A small class-conditioned image flow-matching model, trained from scratch: batches of 256.
Rows from block 5 of a small class-conditioned image flow-matching model, named by matrix and row number. Rows with one number belong to one neuron. Each number is 128 + 32 x the weight over its row's rms, rounded and kept within 0 to 255. All counts start at 0.
After each neuron's rows are labels from the 100 images, of 14848 (inputs lightly noised), where the neuron reaches its highest value: "strongest on" is what is common among them. Only what is clearly more common there than usual is listed. The data: rendered scenes of toy objects such as cars, trees, mugs and chairs.
# fc1: MLP up (model.blocks.5.mlp.fc1.weight, 768x192), inputs 48-95
# fc2: MLP down (model.blocks.5.mlp.fc2.weight, 192x768, transposed), outputs 48-95

fc1.143 [145 130 148 133 169 124 176 134 107 205 125 166 143 151 124 106 117 200  99 154 127 142  64 142 141 131 104 134 126 137  82  95 206 118 116 157  69 188 152 158 132 129 129 136 122 108 127 114]
fc2.143 [139 125 103 126 166 169 116 111 127 179 164 195 145 141 153 127 131 181 115 122 128 134 110 135 111 165 148 132 170  80 187 133 107 137 136 126 135 133 138 113 120  83 153 130 172 212 141 163]
strongest on: count: three

fc1.299 [164  61 174 103 144 123 163 171 125 152 108  97 118  74 105 112 140 138 114  96 107 148 136  95 135  64 101 140 171 202 104 116 176 127 107 118 134 153 111 157  86 101 178 172  86 136  96 148]
fc2.299 [111 148 163 124  65 108 112 162 123 163 119 155 105 199 110 115 147  99  64  94 111 106 100  62 138  99 125 140 161  96 174  95 154 117  96  95 161 112 122  95 109 159 104  87 126  92  72 218]
strongest on: purple object; its colour: purple

fc1.508 [128  97 120 106 122 185 153  57 103 123 162 132 115 128 107  80 123 138 155 137 121 142 111  99 188 110 106 153 139 125 152 129 118  35  90 117 154  58 208  87 126 144 116 118 126 118  97 142]
fc2.508 [144 142 117 114 149 140  98  98 115 126 110  92 129 137  90 101 104 138 145  81 161 143 130 116  90 135  96 186 127 144 109 174 119 211 136 142 152 216  82 173 155 137 147 136  96 128 105 137]
strongest on: yellow object; its colour: yellow

fc1.102 [147  88 129 130 120  62  97 137 163 106 111 129  94  71 132 141  81 144 114  98  81 190 119 131 107  95 148 127 138 132  83 144 102  84 155 189  90  54 172  96 156  87 115 195  51 141 121 119]
fc2.102 [ 96 131 142 134 115  77  72  97 105  97 138  96  93 139 156 102 142 118  98 113  90  69 128  94 153 118 134 104 117 117 147 145 147  95 165 141 127  57 165  80 178 118 133 169  39 144 118 172]
strongest on: white object

fc1.258 [229  66 130 132 111 143 167 177 147 137  83 205 106 155 115 154 138 148 107  86 214 107 121  86 156 107 102  86 126 132  79 136 103 112 130 133 143 149  94 116 143 141 100 113  99 147 136 120]
fc2.258 [110 225 158 175 133 132  99 174 158 140 117 165  66 116  97 134 158 176  64 126 116 116 138 104  86 104 115  79  87 170 103 114  96 124 109 120 140  90 151 135 130 132 145 110 183  55 134 119]
strongest on: red object; its colour: red

fc1.526 [164  81 153 184 176 150 149 204 139 167 116  82  99 173 143 138  69 122 136 121 113  92  98 154 133  50 109 112 132  89 170 155 169 171 222 134 161  88 112 121  94  57 127 103 140 156  90 131]
fc2.526 [ 79 160 169 102 112 173 144 142 145 130 156 123  88  40 135 155 126 117 116 132 148 152 136 118 104  26 117 129  93 150 214  92 162 120 221 120 156 138 143 148 169  54 121 152 118 128 153 110]
strongest on: count: three

fc1.316 [151 130 151  79 111 115 130 115  77  91 155 167 112 108 133 123 138 106 146  98 132 152  92 146 109  88 117 113 122 130  95 117 134 129  49 102  80 179 122 150 125  85 103 143 101 151 108  78]
fc2.316 [120  93 110  93 145 132 122 136 104 179 129 126 164 128 124 137 129 145 176 131 144 116 170 169 136 131 141 148  55 104 117 140 103 120  86 149 100 127 115 154 105 139 126 165 121 175 143 158]
strongest on: black object

fc1.90 [169 149  93 101 117 144 137 112 133 126 154  73 134 233  56 105  80 137 126  97 135 123 124 176  70  86 131 144 139 116 176  89 145 107 131 100 108 104  90 125 155 146 211 148 116  90 137 133]
fc2.90 [ 88 161 111 197 149  97 105 133 122  84 108  82 120 106 147 120  87 119 170 129  75 146 142  83 169  88  94 119 142 147 124 107 141 168 161 132 103 124 124 116 102 175  72  99 130  80 168 153]
strongest on: bottle

fc1.554 [121  70 121 122 127 186 101 144 143 109 133  77 138 171  94 145 122  91 120 112  82 176 104 141  97 108 176 115 129  83 170 172 120  97 163 123 117 148 109 220 107  92 120  95 125 101 137 127]
fc2.554 [110 161 145 144 107  75 116 115 121 129 124  84 141  85 151 138 123 123 143 141 175 172 143 139 180  95 126 107 143 178 131  93 155 151 157 138  99 117 141 104 131 118 200 124 159 170 107 160]
strongest on: orange object

fc1.124 [132  72 143 144  95 121 120 110 137 162 130 123   0 101 128 128 136 116 108 104 148 134 116 157 115 210 161 130 130 108 143 101 122 132 205 138 121  80 141  97 162 116 104 148 116 121  90 129]
fc2.124 [142 169 104 122 105  79  91 122 159  91  90 163   0 149 122 125 148 143 104 150 117 137 136 173  88 165 144 115 137 144 134 126 130 143 209 138  97 152 137 100 126 106 132 137 139 110  59 151]
strongest on: yellow object; its colour: yellow

fc1.203 [118 107 132 109 142 146 135 139 125 111 167 133 141 145  95 194 153  82 172 123 132 155 105 195 118 171 151 168  61 143 104 143 163 113  86 109 143 135  97 161 115 133 128  96 156 102 101  98]
fc2.203 [139 123 105 196 102 131 160 183 103 132 123 109 117 121  90 137 108 114 191 113 102 145 114 179 142 159 189 188 159 122 133 105  79 133 147 169 161 155 147 136 132 157 135 108 151 163 128  59]
strongest on: red object

fc1.616 [139 125 112 125 167 147 110 169 168 128 119 167 191 123 107 112 138 122 160 120 183 139 120 109 136  48 103 118 114   0 129 158 178  98 183 125 109 187  98  93 128 101 103 126 134 178  77 136]
fc2.616 [136 216 129 140 121 130 125 137  76 131 119 147 173  48 140 128 131 148 176 141 128 117 133 140 119  78 116 128 141 199 110 151 106 134 149  76 173  89 155 133 130 123 129 185 135  66 118 166]
strongest on: green object

fc1.32 [155 148  75 115 146  30 170 102  96 100 181 136 129 130  95 107 160 156 179 122 168 181 122 125  61 123 171  80 126 114 152 131 127 135 157 145 138  86  94 111 136 118 173 122  89  79 115 157]
fc2.32 [148 172 117 147  87 146 108 129 176 101  84  99  79   0 127 118 112 167 188 105 101 137  88 109 131  97 154 112 111 110 158 121 136 118  87 132 150 131 157 143 191 122 118 113 133  57 110 147]
strongest on: white object; its colour: white

fc1.330 [131  69 123 123 122 120 103 119  95 159 143 117  32 130 105 106  92 161 206  96 125 164 128 181 100  88 145 105 111 219  88 118 157 128 179 156 132 120 107 135  59  88 103 105  97  47 178 119]
fc2.330 [115 110 110 137 141 108 136 104 133 123 111 148  78 122 130 121 145 168 183  95 138 129 124 112 152 123 146  77 148 160 120 115 158 131 136  99 186 114 160 148 158 106 123 176 133 118  93 106]
strongest on: blue object; light from behind the camera; its colour: blue

fc1.322 [132 115  81 131 111 140  91 103  82 186 121 104  62  90 116 117  86 126 119  81  73 113 128 169  87 118 154 129 105 101 120 160  90 157 151 148 134 103 125  87 179 135 191  89 146 119 110 115]
fc2.322 [121 106  96 108 127 118 135 133 132 115 121  92 112 195 124 122 128 117  72 126 148  97 130 150 124 197 135 131 116 167  96 146 101 110 186  99 128 123 158 138 118 157  85  88 118 119 148 118]
strongest on: orange object

fc1.575 [128  83 115  52 140 120 117 112  81 175 114 151 135 147  90 114  79 132  91 119 128 179  88 115 118 154 106 116  97 123 106 174 163 106 180  61 114 183 135 171 120 119 155 121  98 114 125  49]
fc2.575 [128 125 120 132  98 125 158 143  96 119 152 140  98 123 163 158  93 178 194 153 143 127 127  95 116 169 108  76 145 105 139 126 162 142  75 104 142 104 117 121 110 163  95 171 145  98 121  83]
strongest on: orange object

fc1.406 [111 138 152 120  78  83  36 140 146  95 255 107 126 134 121 122 172 142 121 112  74 107  97 129 147 138  83 154 126 141 148 196 139 117 151 137 133  80 214 148 147 132 150 120 124 138 137 124]
fc2.406 [124 136 115 120 132 135 116 134 149 141 118 130  86 171  59 145 164 123 184 169 105 129  86 118 146  93  96 137 159 132  93 116 164 141  88 118  74 111 101 121 124 133 136 117 118 163 197 118]
strongest on: red object

fc1.93 [183 194 131 114 120 101 123  91  88 118 145 102  86 178  65 122  74 180   7 115 116 127 140 108 152 135 131 108 149 127 165 117 132 101 123 169  90 113 149 101 120 129 119 125 107 138 113 105]
fc2.93 [147  53 143 104 106 164 148 119 141  82 118  85 107  90  37 134 141 160   0 144 132 124 137 128 168  92 143 105  73 146 130 107 165 148  60 132 168 105 122 191  94 132  81 117 110  66 122 113]
strongest on: orange object; its colour: orange

fc1.672 [172 164 151 161 136 123  78 159 166 118 131 104 124 113 132 131 139  97  94 113  89 162 121 162 143  92  74 194  83  88 149 101 183 134 128 116 128 121  90 150  92 102 162  38  78  51 115  79]
fc2.672 [ 70  54 146 117 143 158  98 134  98 114 163 121  84 185 168  85  95   0  82 154 115 121  99 182 138  87 133 170 170 180 137 122 110 125 144 128  73 117 154 146 128 129 171  19 119 152 178 152]
strongest on: orange object

fc1.116 [180 117 114 111 142 117 164 130 106 155 121  94 111 153 152 146 116 130 112  89  97 156  66  93 105  87 131 162 102  80  97 139 172  95 152 181 117  96 109 138 126  95 163 120 131 141  82 142]
fc2.116 [134 113 117 148  78 138 133 162 104 161 116 131 129 111 133 124  65  88 164 115  80 125 197  91 140 119 127 151 128 130 134 113 116 129 114 164 134 135 104 132 180 139 159 132 151 131 165 124]
strongest on: hammer

fc1.233 [170  92  91 149  94 121 139 115 176 204 124 129  56 106 146 135  68 129 124  75 125 159 134 177 100  76  88 171 175 175  80 102 142 106 177 138 112  81 137 100 137 128 158 136 121 120 108 134]
fc2.233 [100 136 179 145 105 132 105 169 119  75 142 126 144 107 118 144  94  91 107 168 124 119 141 182 158 137 125 166 123 144  70  99  89 134 223 113 102  93 114 139 161 101  81  87 140  77 105 131]
strongest on: teal object; its colour: teal

fc1.393 [121  87 124 144  91  96 134 119 119 110 146 152 140 130 169 124 146 100 109 166 134 180 138 127 155 167 116 152 149 178 118 128 121 139  92 105 102 136  90 121  73  62 134  96 119  99  93  88]
fc2.393 [125 121 107 121 162 119 101 106 113 135 102 139 145 128 161  85 138 109  83 115 155 166 105 142 100 135 138 121 134 102 110  71 145 114 128 113  96 183 151 149 146  59 178  77 151 121 133 122]
strongest on: blue object; its colour: blue

fc1.484 [117 119 174 155 164 118 142  96 130  82 127 121 115 117  96 128 157 106 160 139 165 132 119 116 132 111 130 150 108 148  65 144 138 200 169 113 162 162 102 165 139  90 164 172 121 183 151 105]
fc2.484 [141 121 170  98 112 171 140  95 130 143 127 121 103 138  53 119 113 133 159 138 117 137 136  81 124 102 177 118 139 131 111 116 135  62 134 137 133 166 159 142 113  46 114 160 153 108 141 114]
strongest on: teal object

fc1.329 [161 134 108 113 140 120 155 104  54 182 161 107 145 127 146 102 112 204 157 102 111 171  94 134 138 123 132 113  75 131  95 140 202 141  66 120 100 152 132 136  26  97 148 136 105  80  73  73]
fc2.329 [ 95 206 141 120 110 168 134 149 133 176 104 128 165  51 148 145 142 150 162 123  99 124  67  82 147  20 117  90 137 100 132 143 114 132  73  56 132 110 135 129 158 118 130 154 149 159 125 152]
strongest on: white object

fc1.518 [163 131 140 144 111 185 184  78 113 150 135 151 161  94 118  93  92 102 116 120 178  89 111 162 116 149 106 171  63 135 145 211 146 113 148 137 134 162 134 114  83 158  70 132 167 114 119 104]
fc2.518 [139 106 191  68  99 126 118 119 144 137 133 158 174 136  66 116 108 129 115 127 116  83 127 185 120 122 128 171 142 125  73 117  74 118 172  99 142 101 106 120  90 193 135 102  86 127 153 124]
strongest on: red object

fc1.620 [146 155 100 128 169 108 116  97 168 174 150  91 150  29  97 118 104 174 175 104 116 161 110 134  89 119 126 124  96  77 118 127 169 126 195 117 128 115 116 141 167  95 200  81 127 145 126 153]
fc2.620 [155  54 156 111 111 128 123 131 175 107  97 149 155 219  58 121 107 174 149 119 154 124 185 102 131 161 155 106 157 122 141 114  52 132 169  96 166 108 114 125  89 128 145 100 127 108 154 153]
strongest on: blue object

fc1.97 [116  74 150  91  68 127 144 100 141  96  76 140 127 186 110 135 106 131 127 109  64 127 104 110 147 137  99 185 120 150 141 151 152  51 135 145 118 171 186 186 104  91 171 167  97 143 109 177]
fc2.97 [141 185 124 130 127 145 107 125 123 133 132 125  49  93  83  98 153 206 148 104 129 123  56  78 165  59 102 106  68 168 118 146 138 138 154  70  89 121 128 150 125 140  97 154 130 165 169 155]
strongest on: ladder

fc1.9 [124 111 151 102 156 168 131 167 112 112 163 192  86 161 184 100 165 156 113 110 119 164 126  91 141 133 136 121 122 197  85 105 156 153 125 162 131 142  95 131 142  50  68  49 130 142 105 113]
fc2.9 [ 86  99  98 137 152 146 124 119 156 162 163 117 149 253 175 172 127 122 106 137 155 126 118  82  97  97 143 103 106  98 101 132  61 135 138 124 141 114 144 136 126 101  94 130 124 125 228 119]
strongest on: blue object

fc1.469 [144 167 145  92 125 146 109 140 119 150 132 106 105 151 119  96 123 124 201  93 150 132 104 144 118 142  98 126 164 170  86  94 160 121 177 131  87 170 116 141  84 114 110 142  57 156 172 125]
fc2.469 [132  45 101 138 138 153 154  91  95 137 135 161 131 161 123 143 151  60 136 105 121 158 240 102 151 163 145 113 122  96 150  96 140 132 170 145 175 163 126 165 124 133 126 158 108 135 144 129]
strongest on: teal object; its colour: teal

fc1.29 [124 100  98 117 144 127 119 150 155 136 109 117 104 156 136 177  95 145 121 163 193 187 105 113 138 109 144 134 130 167 108 134 122 105  96 131 100 119 155 161 120  89 177  98  88 135 108 144]
fc2.29 [134 176 132 124 140 109 128 132 110 166 142  97  43  19 109 141 130 153 170 123 178  93 107 153 149   6 129 137 122  83 112 149 124 137 100  63  97 114 117 115 136 139  93 138 104 149 177 152]
strongest on: ladder

fc1.196 [115 166  80 100 130 108 119  86 138 160 165 137 142  96  89  86 105 150 226 121 165 138 127 111 164  47 128 143 115  29 116 154 163  94 180 145 116 182 169 109 116 149 170 121  71 153  89 134]
fc2.196 [145 138 137 123  99 132 124 152 122  91  97 174 121  96 100 154 139 205 133 135 134 123 143 113 136  74 101 115 107 135  61 105  92 160 120 155 180  91  97 116 142 118 103 170 153  45 183 153]
strongest on: green object; its colour: green

fc1.15 [118 112  67 126 170 112 136 186 104  98 132 163 135 130  89 114 116 187 175 175 140 173 107 130 135 116 113 158 131 155 136 116 176  39 114 110 133  61 108 153 155 137  99 142 129 133 172 109]
fc2.15 [146 139  69 134  82 115 133 150 143 201 153 117 137 153 121  91 115 152 161  95 130 163 114  70 116 120 125 132 128  94 189  94  74 225 117 113 149 242 148 121 117  72 145 128 142 158 175  70]
strongest on: count: three

fc1.302 [103 135 108 146 179 154 104 140 145 157 161 132 100 138 145 143  34 157 153 134  60 109 122 151  73 117 207 119 118 138 152 115 102 148 187 144 133  81 119 111 147 107 112 131 154 100 131 124]
fc2.302 [124 163 126 107 128  85 152  99 124 130 169 143  35  84  87 119 111 184 207 143 136 111  85 142 160  77 161 107 130 120 127 141 118 128 196  84  84 171 126 133  74 112 117 121  95 219 125 135]
strongest on: ladder

fc1.711 [134 187 124 112 136 128  91 102 134  91 133 113 152 161 179 126 144  84 120 105  90  98 117 122  80 145 121 120  60  70 144 106 117  99 137 132 121 128 104 116 201 121 166 116 105 134  54 132]
fc2.711 [ 92 150 132 150 155  95 124 118  78 161 124  57 155 150 225 164 141 117 195 130 140 118 122 109 129 195 156 130 142  93 149 133  92 138 108 117 153 109 164 115 131 125  91 117 114 147  63 162]
strongest on: orange object; its colour: orange

fc1.259 [156 141 127  76 133  96 188 117  83 167 155 125 134 175  51 121  99 200 111 107 132 183  96  99 118  90 141 148 149 179  92 159 139 110 123  87 141 145 134 136  52 114 127 173 101  91 117 100]
fc2.259 [178 158 177 150 100 119 136 157 161 108 113 106 149 125 118 156 122 154 131  97  94 117 114  60 106 172 169 116 146  88 170  83  65 144 180 136 155 158 112 104 114 139 175  75 141  76  84  99]
strongest on: hammer; bottle

fc1.533 [126 131 104 122 137  96 106 119 154 130 136 137 193 155 114 111 157  93 208 136 159 174 127 142 119  16  96 100 183  21 170 139 118 104 185 148  85 116 101  99 127 118 124 104 128 214 120 118]
fc2.533 [117 191 149 109 126 106 118 143  85 120 108 118 192  88 177 126 160  91 155 138 122 110 129  99 156  59 106 106 119 140 132 151 133 115 199  77 183 133 125 114 119 128 166 111 121  66  63 143]
strongest on: green object; its colour: green

fc1.36 [146 107 103 101 161 140 116  96 103 129 138 175 150  94 162 139 130 137  77 118 112 145  51  82 122 131 114 132  64 132 107 115 187 128 104 154  41 123 117 163 110  85 125  98 128 129 145 119]
fc2.36 [117 140  93 153 128 155 122 162 164 188 115 143 126 197 123 115  94 107  52 106 110 173 144 126 136 203 127 116 136 111  83 126 103 132  99 116 110 145 114 131 134 136 138 125 175 140 190 124]
strongest on: black object

fc1.527 [149 113 127 159  68 120 124 140  97 146 169  90 157 132  98 155  85 179 110   5 165 136 112  94  24 122  71 199 135 115 160 145 201  95  98 161  97 158  81  89 125 106 103 118 136  78 112 109]
fc2.527 [112 112 147 146 105 152 127 123 134 101 147 147 130 118  53 123 122  92 128  65 139 146 119 129  89 159 131 119 157 157  70 112  71 112 133 120 148 153 133 124 117 120 117  82 118 132 130 140]
strongest on: hammer

fc1.584 [161 120  92 152  92  93 177  86 128 163 185 143 128 138 175 137 180 125 109 167 171 154 105 120 120 151 142 116  81 144 105 193 126 117 146 134 103 161 134 108 153  87  78 133 144 141 121 136]
fc2.584 [111 104 113 137 156 141 107 145 110 119 129 139 107 180 164 108 100 119 105 147 151 143 113 164 119 169 157 112 186 161 148 145 135 120 190 144  76 141 141  91 145 138 134  49 117 162 159 116]
strongest on: teal object; its colour: teal

fc1.453 [112 156 110 124 140 134 136 101 104 153 153 130 132 146 100 127 117 120 109 163  72  93 115  70 135 131 147 117 108 141  89 134 121 134 147 132 153 143 173 124 123 151 121  96 153 184 106 123]
fc2.453 [163 106 139 125 103 130 100 110 100 175 138 117 147  60 143 135 155 176 153 118 168  62 148 123 124 141 127 144 141 141  94 126 148 126 154 152 180 138  93 116 161 135 157 159  85 131  53 117]
strongest on: red object

fc1.609 [129 137 108 124 115  80 146  97 121  82 147 127 106 120  76 151 131 141 155 113 131 165 102 135  75 165 155 151 138  74  99 143  99 114 110  79 135 121 114 161 147  97 161 142 120 190 194  91]
fc2.609 [130 115 142  84 137 134 103 124 111 136 122 139 130  87 178 100 104  81 105 159 135 153 132  95 148 116 124 103 252 137 107 121 133 135 181  90 124 151 144 105 137 114 169 127 145 115  64 145]
strongest on: black object; hammer; its colour: black

fc1.567 [147 150 126 150 138 152 168 121 130 131 131  91 140 134 103 142 160 147 156 108 104 160 122 142 149 149 128 134 100 141 163 154 163 142 160 137  97 147 156 194 138 142 146 160 106 161 161 160]
fc2.567 [118 106 103  97 114 144 131  39 120 103 117 154 147 122  74 153 181 127 146 122  96 207  98 105 105 116 131  89 133 139 251  89 156 119 159 126 117 122  93 114  95 160 155  84 178 108 144 159]
strongest on: count: three

fc1.235 [100  91  98  94 141 146  95 167 141 132  76 133  98 162 162 132  71  78 119 135 129 161 125 154 174  99 147  97 133 126  77 175  91 138 118 130 140 138 110 147 171  99 135  82 108 127 150 114]
fc2.235 [123 127 141 147 114 149 161 117 118 138 133 117  97 120  93 124  58 105  85  99 142 162 139 195  76 119 171 129 127 190 134 112 126 105 137 127 144 116 162 153  91  81  58 117 106 138 124 112]
strongest on: ladder

fc1.335 [142 159 136 101  80  83 166  91 100  22 150 148 126 155 146 141 131 111 200  98 100 152 111 114  54 140  40 137  71  91 170  58 181  95  95 124 106 163 129 145  64  89 134 127 130 133 154 133]
fc2.335 [114  65 146 137 105 102 132 123 108  63 121  96 119 144 121  96 102  97 136  89 112 127  91 131 106 142 199 138 146 119 109  70 112 112 136 116 112 157 122 123  85 155 147  80 144 108 230 114]
strongest on: white object

fc1.621 [136 156  89 125 135 134 152 116 149 133 166 120 125 136  91 103 148  78  96  88 116 160 140 160  49  85 154 139 187  63  95  96 136 138 120 168  72  92 113 177 132  79  99 159 109 156 137 136]
fc2.621 [100 155 145 101 122 116  93  96 116 114 124 135 181  70  51 120  97  86  53  95 122 113 110 203  91  77 131 177 115 222 160 151 180 121 155 122 123 147 133  92 167 150 125  66 121  62  83  96]
strongest on: ladder

fc1.743 [155 109 116 145 174 107 116 128 111 146 126 141 102 178  97  86  96 182 180 118 160 139 138 122 136 100 128 157 165 145 121 128 173 119  99 127 138 136 116 133  91 132 130 135  87 103 128 112]
fc2.743 [150 152 103 107 157 117 102 125 135  89 180 131  86  34  74 131 133 137 212 140 140  90 158 139 161  47 112 108 128  97  82 113 114 137  91  84 118 129 121 154 151 121 148 156 109 137 126 131]
strongest on: teal object; its colour: teal

fc1.663 [151  90 129 155 121 149 146 123 160 194 103 109 198 117  36 197 129  80  87 108 155 130 108 135  90 129 134 126  80 160 121 157 127 157  94 131  93  89 109 136 120  71 141 108 112 149  59 175]
fc2.663 [112 126 139 110 179 102 102 125 156 129 130 106 204 143  72 198 165  66  80 138 100 135  99 115 186 130  91 110 130 122 134 141 112 100 115 162 109 139 213  98 153  29 106 118 114 136 116 172]
strongest on: red object

fc1.82 [111  90 173 144 136 145 111 212 114 145 166 193 167 155 149  79 150 147 141 127 135 163 111  96 173 122  99 133 141 119 113  99 152 165 181 115 125 175 104 149 155  84 108 161 151  75 117 130]
fc2.82 [179 139 175  98 138 125 168 206 137 119 136 136 163 178 149  74 154 160 121 115 120 155 138  91  85 115 104 117  91 114 157 183 125  75 100  91 134 124 157 143 104  83 143 133 107 147 133 187]
strongest on: purple object

fc1.426 [148 150  86 135 126 123 136 159 138  94 119  74 131  96 124 120  77 131 134  71 117 108 117 123 135 196 143 161 106 116 224  89 158 119 129 135 112  96 129 153 151 152 104  92 127 131 163 166]
fc2.426 [110 111 132 147  98 128 146 142 100 130 139  73 128 128  99  96  96 133  77 169 141 108 164 129 118 157 130 175  91 122 211 169 127 131 129 113 183 119 117  86  99 181 112 109 130 111 194 132]
strongest on: white object

fc1.716 [ 83 129 113 143 120 135 104 130 114 108 119  91 165 129  85 188 139  78 190 149 127  90 102  97 127 182 107 160 163 153 160 106  98 137 114 138 130 126 153 142 135 121 135  93 137 100  18 125]
fc2.716 [ 70 134 129 116 196 113 121  86 120  81 130  88 131 128 106  93 122 113 164 155 106  98 117 116 139 183 127 184 143 107  63 128 177 101 119  76 158 140 168 131 113 127 117 150 101 117  18 145]
strongest on: black object

fc1.626 [196 145 130 144  90  88 151 127 132 108 230 151 167 103  70 105  88 156 140 105 124 117 106  79 155 152 136 101 121 120  88 117 139 191 155 145 123 171 172  88 131 118 156 186 156 141 133 125]
fc2.626 [ 90 124 133  83 128 156 139 151 130 153 109 138 124 194  87 142 151 162  85 165 163 130 111 147 118 170 101 123 150 103  98 146 169  79 168 113 122  94 110 154 102 107  70  92  97 118 139 139]
strongest on: red object

fc1.4 [ 68  99 130  94 143 103  79 124 147 149 104  94 121 143 102 166 155 119 167 174 105 124 120 130 124 144  64  73 115 128  98 171 125  54 137 159 109 107 113 141 113 100 163 107 136  58 131 130]
fc2.4 [121 170 149 138 123 141 129 144 146 122 115 138 123 149 102 136 110 255 255  90 106 104 116  83 143 145 176 129  80 124 142 110 178 116  66 135 133 113 116 119 114 112  99 185 108 114 182 128]
strongest on: orange object

fc1.149 [201 196 152 113 114 184 123 169 123 108 127 173  83 128  94  75 136 166 161  79 147 121 112 128 127  83 141 132 132  97 113  92 138 117 122 141 133 120 158 124 149 128 120 167  51 201 130 169]
fc2.149 [108 197 125 141 123 163 155 178 163 175 135 143  49 138 135 130 124 203 207 142 109 143 120  80 106 165 123 122 117 102 148 130 106 130 110  99 174 110 137 119 127 104 133 161 147 119 161 147]
strongest on: blue object; its colour: blue

fc1.371 [141 102 124 112  92 112 202  98 162  44 111 129 106 157 144 139 161 133 135 105 113 149 122 111 166 169 212 124 114 138  98  85 115 139  65 115 103 102 134 150 124 117 100  74  99 147 103 140]
fc2.371 [104 179 118 131 161 146  89 103 117 105 154 163  73  81 116 116 104 136 123 114 157 146 106 132  68 161 191  84 153 117 123  95  91 188  46 156 107 175 176 143 119 142 196 176 143  91 133 124]
strongest on: green object

fc1.226 [121 118 141 145  94 125 137 138 183  97 119 112 151  88 156 120 126 115 150 124 112 120  63  61 156 122 150 105 116 152 125 135 118 125 217 174 144 110 113 162 109 111 115 125 135 144 199 165]
fc2.226 [131  94 174 164 108 112  83  96 138 124 109 133 164 178 210 132 137 143 191 110 123 117  86  75 153 116 113  87 211  86 113 107 109 143 212 136 102 103 129 159 153 118 158 108 135 185 191 102]
strongest on: blue object

fc1.756 [141  62 164 114 121  70 165 138 123  98 171 112 115 144 181 155 112 143 136  97 115 173 114  65  70  71 155 137  48 149 146 124 139 102 104 136 115 172 111 174 130 100 121 124 131 133  92 137]
fc2.756 [135 189 144 105 152 125 137 125 134 156 155 145 152  17  64 144 112 163 161 133 144 102 125 163  93  73 133 144  98 127 164 150 177 142  99 178  70 102 161 127 117 127 156 101 100  81  30  93]
strongest on: white object

fc1.645 [100 141  86 134 123 158 127  68 111 119  73 114 126 165 136 102  78 125 109 117 103 123 108  78  67 126 191 152  92 135 155 129 129 170 134 151  83 113 158 216 174 108 101 115 132  92 121 127]
fc2.645 [131 120 118 117 139 132  85 142 168 102 100 120  96 122  83 135 148  62  84 159 106 128  92 120 119 112 122 154 170 140  85 119 116 138  62 143 117 117 138 158 136 120  99  97 107 134 176 126]
strongest on: white object; airplane

fc1.152 [152  70 141 127 131  93 150 142 152  73 127 146  92 104 115 112 128 116 144 135 119 148  83 168 128 107 143 107 124 151 120 107 105 142 170 146  97 133 128 103 129  88 128 130  98 198  61 111]
fc2.152 [128 121 101 122 126  91 122 116 131  52 119  54  95 177  99 117 111 106 109 158 104  97 159 168 172 199 129 160  56 141 122 115 138 109 189 151 116 149 108 130 108 130 159 149 112 128 120 112]
strongest on: bottle